{"crop_scale_min": 1, "encoder_norm": "layernorm", "encoder_conv_stem": false, "decoder_widths": [32, 64, 64], "decoder_upsampling": "pixel_shuffle"}
Rows from block 3 of the encoder, named by matrix and row number. Rows with one number belong to one neuron. Each number is 500 + 40 x the weight over its row's rms, rounded and kept within 0 to 999. All counts start at 0. Numbers have three digits each. After the name is the row's rms in percent of the matrix's.
# fc1: MLP up (encoder.blocks.3.mlp.fc1.weight, 2048x512), inputs 0-31
# fc2: MLP down (encoder.blocks.3.mlp.fc2.weight, 512x2048, transposed), outputs 0-31
fc1.1883 059:512460500491490533500523403417441508436502500499500384501506575486448500523505503513496526504493
fc1.1884 074:499464500489501409483499531500492480498488500479589498499502551470498488326500500495500500485462
fc1.1885 094:507448500499495481540494483456493489485501491498475433457505531461504428430470480471493500495520
fc1.1886 145:414472497503416497480527520500501498474356500455628489502504448470488545426502445492502521499496
fc1.1887 053:498490460501473488504501347486443417491495500500494480493638471496498400513500497490500484421489
fc1.1888 051:501490441483499484500454511409467502500486500501502435500498591498502500439487498501451718503500
fc1.1889 191:448506502519500529500500487459503512434512500500500502524500405508494492518464501474533545497502
fc1.1890 078:502499469500572500521499431494499468500500475447501500503726501498500486576499500498500500433490
fc1.1891 092:512499500500500500503500500500500459498506500498420500500500530500509485450500500500500500498520
fc1.1892 053:500494482498497490521500293497459452500491500500494490500665493492499433501500493488500495391547
fc1.1893 168:554500477500590514500485502500492474539502495560549500493507681499420497555485492500498493501497
fc1.1894 125:465505500487500468510477475453488500499451499358559497462528410489511468483496415472500500500522
fc1.1895 057:497500500434480484471467513502475494500477500503502492500499517497484498639394398500488481505502
fc1.1896 061:500487503434396495441366499499500556489502500500567501500499634483532501421434433498494589443498
fc1.1897 071:514503496474500518489469501500468491498461500506461497500501819500473469666412499500500402462498
fc1.1898 179:321499517503526497500503482369451522439501499466500516500464511467354490507476450499500530500462
fc1.1899 084:521431500463441432454515438503471546504485499518500463499494404469451454678498465468494505502419
fc1.1900 090:527491500467492468500498327434451500545498500379471496498534439449412482513478474494471471441497
fc1.1901 133:430504502494492479536484493489453493499503500438504500374500544500539501499496500500500499417530
fc1.1902 100:446490472483599502537504576427505472500470500500347501497500556504502502496508503503507417511509
fc1.1903 073:500500499479501458500491510500442470498504500500500401500531411484498431503501498493500481463500
fc1.1904 095:501500515500476539500500692508550500562498494642484501500500528501500518503529501500501538563500
fc1.1905 084:503503502503501523532503577502503491558528484500496506501523522506499509454500503504508502553543
fc1.1906 097:516500494498505499500478512500496467489510500471522499492624483480500490466483463483502484491515
fc1.1907 070:505500495491500500500501429493499485499497353462456488501615509492307475506472492498500500500491
fc1.1908 050:529491454496493491503503302495445462495499500500494493496645490494491388547500495489499495434499
fc1.1909 100:500496522500586497485500508537500516558518500585456500500512757500548483454495500500500497503500
fc1.1910 147:452500560501592447475501508499470572500498500443501512495439501501530465503500503491500512504473
fc1.1911 048:484500500459425421441491505500482499500462500502500450501499621428498501530389500468491488509499
fc1.1912 045:461476500497402493416471479495499490496502500505573500499500736501500465523480500472480562462500
fc1.1913 065:518500500501496493550491369500382468500500500482499500500643499497500374507500499497500496420528
fc1.1914 066:496502487453500490465422661501485478501466500558502484500500619482481474590368488480500472500513
fc1.1915 062:567461447492499571463479500498476479511501500500535491498500706476371470572508464501495476501526
fc1.1916 136:339512511502446504493507401509505576503506502403404519492470372507499587518513500502505505480501
fc1.1917 081:498501500502490500515473357500390435498499500439498500502503550500501389493500500502501500335536
fc1.1918 049:500501498486502499498497503496498473496494500502503450500523634392458501533401499446500430501556
fc1.1919 106:427506495502353499437462568489457476462449500384504473501503455482517507317507491488505501484501
fc1.1920 098:329487498499370482500502517490500476410496500477569497500502572494534499345475497454500563502511
fc1.1921 086:587504500487531507462467328524402511503506500452500495500500324470499405528501505491494394469462
fc1.1922 078:497475498498456480422504507477486514446475499497467452500497499458492500532468476483441501504422
fc1.1923 135:421467500459502492500502448465514500473506494488437465500500377467489501477500448481491405504444
fc1.1924 070:496457474500497499503468310493422439497485500440500488482503500498513432467506493498501494408503
fc1.1925 085:568457500472557503498501433441414500500506500500496483498500502500498426605536500501477428486494
fc1.1926 094:500498499509665511500558493519504498501525500483495512501503483552485494505543514534502373500492
fc1.1927 056:500454501500471439442500498404454501498484500500500384497500535489499484413500500485403579500493
fc1.1928 102:500497458433500523500456418500306492502499500503500455463500482410520369491463498453500500389500
fc1.1929 065:529500472500500509500502503393438446478510499458500484501494618487499560500453480488441502500509
fc1.1930 087:539500500491505491500500495412441465389491500455397488500500491485408336495473500472500438447501
fc1.1931 078:493476436430503500494481435473482478470498497494497423500502666484475505499499500501494500496521
fc1.1932 075:575503392480527507497474521499463382499495500509500480499509725490424471609495455500499452494524
fc1.1933 082:513472498423492493402450506442455500491495500496500470500498554478497455635469481490464462504474
fc1.1934 083:528500501500498495518484329431400475500509501419500500500548495500500424502500487500500497414508
fc1.1935 079:636487463455497506420453732482432465500499500527510481500495552495482413665485450499483519501477
fc1.1936 061:500491500500463469502500554500498499499497500499508463498500543476498493383500500475500509495488
fc1.1937 091:598476499486569507500495430497443449507501500510500500498543505500500430553544500502500424448564
fc1.1938 056:490495469480492416496499500451452462486501500499500454500536454439497500568461466477434492506495
fc1.1939 159:500503500500651535500500513500500505500496500500536500559479451500592533500499500500501561508496
fc1.1940 100:507433501471589472506497500421502504507500500489408488500499511417471506501506506506504382506499
fc1.1941 088:495502502501491500508468346499345455497486500403499500500586525499500414499500500500500500357517
fc1.1942 117:474508499499477520413404664501500493500468500498500501500441664508539517500457500501501443502461
fc1.1943 051:500494500497497493552501305499432435498500500499497495500761498491500399503500493488500498402569
fc1.1944 144:500509556511511500500500603505506509575500500542500501510498573514605569518518522512500499501505
fc1.1945 117:469498477399500500524462394425493491487500487444489483498537484420480500432473389411500464469505
fc1.1946 059:491428500499416499500456767497479500500412500500555486497500604467504488391460445463495615500493
fc1.1947 164:400485443504503476500483512381507492501467492468460464500500518495433533405501503489503426525460
fc1.1948 047:590500495500500556532536668546498496498500495500500549499524593562545494500532593555502506498500
fc1.1949 094:571500496412501540488439502559501500500514500500500500500523499463533441506419434500486495501504
fc1.1950 081:486462500500500511498491549487499412480471500504499500499499522422501500509530484502501396513506
fc1.1951 092:456505500475440497498480329490496501523493507450440500500493525500498553574499500495500491488497
fc1.1952 104:505500465499482500500506238500504496589500500495481501501645528500500495508497502495500500494539
fc1.1953 191:616468501500490485500444462612506503587526500504523470500514515480558517455501502510501500478515
fc1.1954 138:470502585492505503500483501505499500528500499468568500416501476461518500500451453497500500470521
fc1.1955 067:500500500500498494560492327498415466500499500468498499500737499493500424501499494494500499385517
fc1.1956 056:500493475491496488455500493483501506445501500498501481500497426494438436513506498443441481508448
fc1.1957 093:497500502501490517526467355500339470500499500416500500493500553498502401498483500500502498349506
fc1.1958 053:456498500461426495467488487501495500504474500515500460499495509392498439599397491469499460504500
fc1.1959 134:461460475505477395506501464498500470424467498426452479484500105489446543475488468500458448503504
fc1.1960 099:511500420428437503394466521454485500487444500419497492500479474501496529492457480476499366500456
fc1.1961 067:501510488418498490497463417376410409500471500500500494500600478498501452500482436496500429407500
fc1.1962 088:431499499501458526466479324498500482501465501543504470414499523500574502382500500487454500467505
fc1.1963 179:507565521542559552544501614525501500552529500504531539500502518546588499414543571531528544464526
fc1.1964 078:506433502480520500498500371463408500499507500499500500498539496492501404612508500500496462441495
fc2.1883 066:436500500499497487497505479496531503368514500534482500502502558501497500487500500501504501626422
fc2.1884 101:501450574492500552521500500488498500625500525400444498483505466473466505433449500474417487501491
fc2.1885 124:452488500485486485548485566489549487584480500468484500499493370501502498490487507509496453583506
fc2.1886 121:501474545485498517501498466550494521488569539463514500500523577500473503483473512500494506304488
fc2.1887 067:699500500499500500500505459500489508484507416502499500499490481500500499491500500500504499500572
fc2.1888 028:355500502500500501498542500448484502496489508504500498500506491499496577501500500499500502493438
fc2.1889 189:475510525515471500500500515500499490510502500487502499486499579499579489501510528499489486417526
fc2.1890 084:531500500497500500470499527500480517440525442499500500500500499500495513494500500500511489500714
fc2.1891 111:370500462500500498500484556500513463551501500501500500498500370500500492500500500500498476563460
fc2.1892 075:717500504500500500500501502500494500483504386500500500500500454500494500479500500500500470500562
fc2.1893 158:493500500500520500502511500479528498540440500496456500501499437500511500517500499500501505490539
fc2.1894 124:501502499500500544513541638501500496644500500491497500500500458500502498500502500500459499504558
fc2.1895 056:500503500494501501498501515501503507505461500499466492500503256496494447382502500497475501499448
fc2.1896 063:547499593499499500505448478500459510688384510501501477500503432499496501500498511500470502488443
fc2.1897 083:499500500492500500492467597500599500568386465499572500497500411501466502500500500500502502500468
fc2.1898 180:444486500513500503503499500508497477511429500509500473488498544477678500515486501479484500484377
fc2.1899 067:648500500500500500497504457501508522244500498505564505500500554505383497479500500503505580493503
fc2.1900 110:622501472490500500474500534496494498463407377500563500500500428500491500428501500500501503510500
fc2.1901 160:493506500425500499504532506490478490572499483489530500483500549500512517517505498501504500506503
fc2.1902 108:392502498421519503496547493467507495602364487446483506499497475501505507499502484500500464557438
fc2.1903 062:458500500536500501564503459528502500489610500500407499535491633499498504522500500500500492429500
fc2.1904 105:559500515500500500500502539500511500503416500484500500500500341500465461476500500500499500500560
fc2.1905 112:539500500500500500500507636500529490518398500483481500500500317500487500479500500500500482658547
fc2.1906 110:545501578500488496539497528524532503591578515503406496503501429501481502478501533503498508451494
fc2.1907 115:571500500500482500456501500500482530487491405500500500500500500500480500500500500500601500500680
fc2.1908 075:709501500499500500500503500500487500462497387501500500500500450500489500439501500500509500500520
fc2.1909 115:577500453500500500498505536500489500496453500477513500500500411500464500500500500500499499504591
fc2.1910 131:503495500500500501501518324501487503463491500545497500501500568499499500499496499499504639473428
fc2.1911 045:512500500500500500500507482500500504475409500501501500500501411500499500500500500500499500600499
fc2.1912 050:595500565496500500500472477497533503499480501500526498483503311500500469467500500500494505512500
fc2.1913 069:541500500504500512500500534500496484500500376491456500500495458500501500434500500500500394501521
fc2.1914 082:535502520500500500498503614502562501516426500468503500499500270500450499497502500500471510493500
fc2.1915 069:559502500492534514500500677501638470573485500491504488502500412473490522418502495478506500434402
fc2.1916 148:541500484499500499466500455457506504500407500590627500486517492500501439505500503500569533501451
fc2.1917 091:463501490504566510503506560501513493588504444482493500500472504476507480500501500500539376504514
fc2.1918 054:503505500500500501498498692502580501552501482497502495500500339500426530493505500500505496559493
fc2.1919 109:596500590529502501485506500552503517640559501522503500502500497500481421446500500500500478402493
fc2.1920 076:556500553500500517500512500510542500612468500502508502484500494501408458472500500500498501479513
fc2.1921 067:576502498551500500500501258560460501378524494500495488534495610500503501493502500500500538451500
fc2.1922 081:500498500500493500505538490523526519468482500527487497500500453500501510500498500500500500457501
fc2.1923 115:450500435506500500501521448489510500490552500507500500501500616500537499549500500500536459500441
fc2.1924 082:557500508542500500499507443499501504504500437472497500500500512500501499514500500500516398454596
fc2.1925 088:392500497500504500501530449479515500499554484494501501502496659500500523517500494499505506494485
fc2.1926 110:543500475500530500499502521500510500500412485488501500500500345500500500481500500500500496500530
fc2.1927 049:510491502499500500560680447457496501501498504506500500499503497500501541504489500499498501500445
fc2.1928 077:499500456567494491500596518496503508591502471509490508500499484513514497500500507515504471504586
fc2.1929 055:448500501514499493500508557502500500493512501496399500502500669500516502436500500503576431692500
fc2.1930 075:492500499499513499500500515438529497540540499565517500499499598500500480497500498500515502486469
fc2.1931 075:500500500500497499518504500500519497506492500511450493501500415499500508523500501500494464479501
fc2.1932 056:488502496505504500499502626485621461557499425506452503510497524500499500498502474500516483485487
fc2.1933 085:499501500462499500503484633503499494576363500463501483482500378496478509494501502499500512484393
fc2.1934 095:575500472541500502501505504500499498462500333505497500531387503500500500463500500500505500515503
fc2.1935 071:508500501502502500530501574452565508499480509479500496508500419495500521459500485496511526394500
fc2.1936 065:503445538501500512502517501500502500526496530415502500500510499500478506504444500500462517499500
fc2.1937 088:399502499511503500500513490438552500524584471498503500519498617500507537514502499500529495525501
fc2.1938 063:473500521498500503523500500533544501520490499520502484500500458490500500482500500496500496489428
fc2.1939 164:465517543501504502496502493511482508446524520510512499507525639500495518484516500500516507500523
fc2.1940 119:385500457519552533500517563500503478579372455452521500550494506499501500482501476498500483541457
fc2.1941 122:466502418498524506500525537508498491531502447501502495500486501498520500499502500500559429505502
fc2.1942 112:507500500524500500500500495500519503593407501482510502506500423502494500500500500501500492458501
fc2.1943 068:680501500506500500500500504500496500504533372500472500500489445500500500462501500500500459501539
fc2.1944 100:501501390499560500500500517501579500507395500502527500500500410500500500465501500500500500578458
fc2.1945 151:495501496500503504500508627477558485678488467492518500505499470499519504553501497499522419613500
fc2.1946 069:489485506495500499525500602464508501699498543500510500492516389500500503424483501500500502442404
fc2.1947 111:436500502499500508503568468467419503499403503470472500500500528500505515505500488500503469504500
fc2.1948 172:521589462500533500500492489500510500508467500500500500510500433500500500468586500500501492500479
fc2.1949 099:459501499480497498503469616514571499557468500416503484503500462499441514496500511500499500420509
fc2.1950 089:506503496497513514529502567507686498729496523452499504501497438500500503496502497500508501498449
fc2.1951 095:564500462499503500422496437450543527502386460540692501500502515501501460496500497500535532510402
fc2.1952 099:522500438500500500487511529501501500500442426500511500503500470500499500484500500500610492514570
fc2.1953 183:500500500532469500477503561500526499524506488508504520541499437520430446434500499511503483480549
fc2.1954 119:501511500494500531509515616505470464498488502475460487500500518487497501483509500494498511498500
fc2.1955 099:539500500503500500505500544504493472473514298500419500500418500500500503472500500500459467501500
fc2.1956 055:462500500500500500503500481502515502381507500500500492504500545495502500501500500499500503500345
fc2.1957 119:443501462498507497514509572501500435594500428501479504509450500506534497497501501508518401506503
fc2.1958 058:537501500502499500500502574501544502531458500471524500500500452501427510500502500501500504499506
fc2.1959 109:484500500509500501505496430501511500544527500495501500512500532500499479504500500500500502492480
fc2.1960 091:495500419499500499500472499453512500514452500520551500500500446500500497500500500500555481494495
fc2.1961 065:577507500544505503559503505504493500507549481569485496502500529496499500449507499497497518436436
fc2.1962 088:616500532500500500442515500500518526514500500482506500500500449500478500492500500500530496474628
fc2.1963 089:491497500501500500500500498500484495456510395525497500500489594500500499500492500500500529502460
fc2.1964 086:397500486509500500500510482492524500511554474495501500502499680500500525528500500500502497515501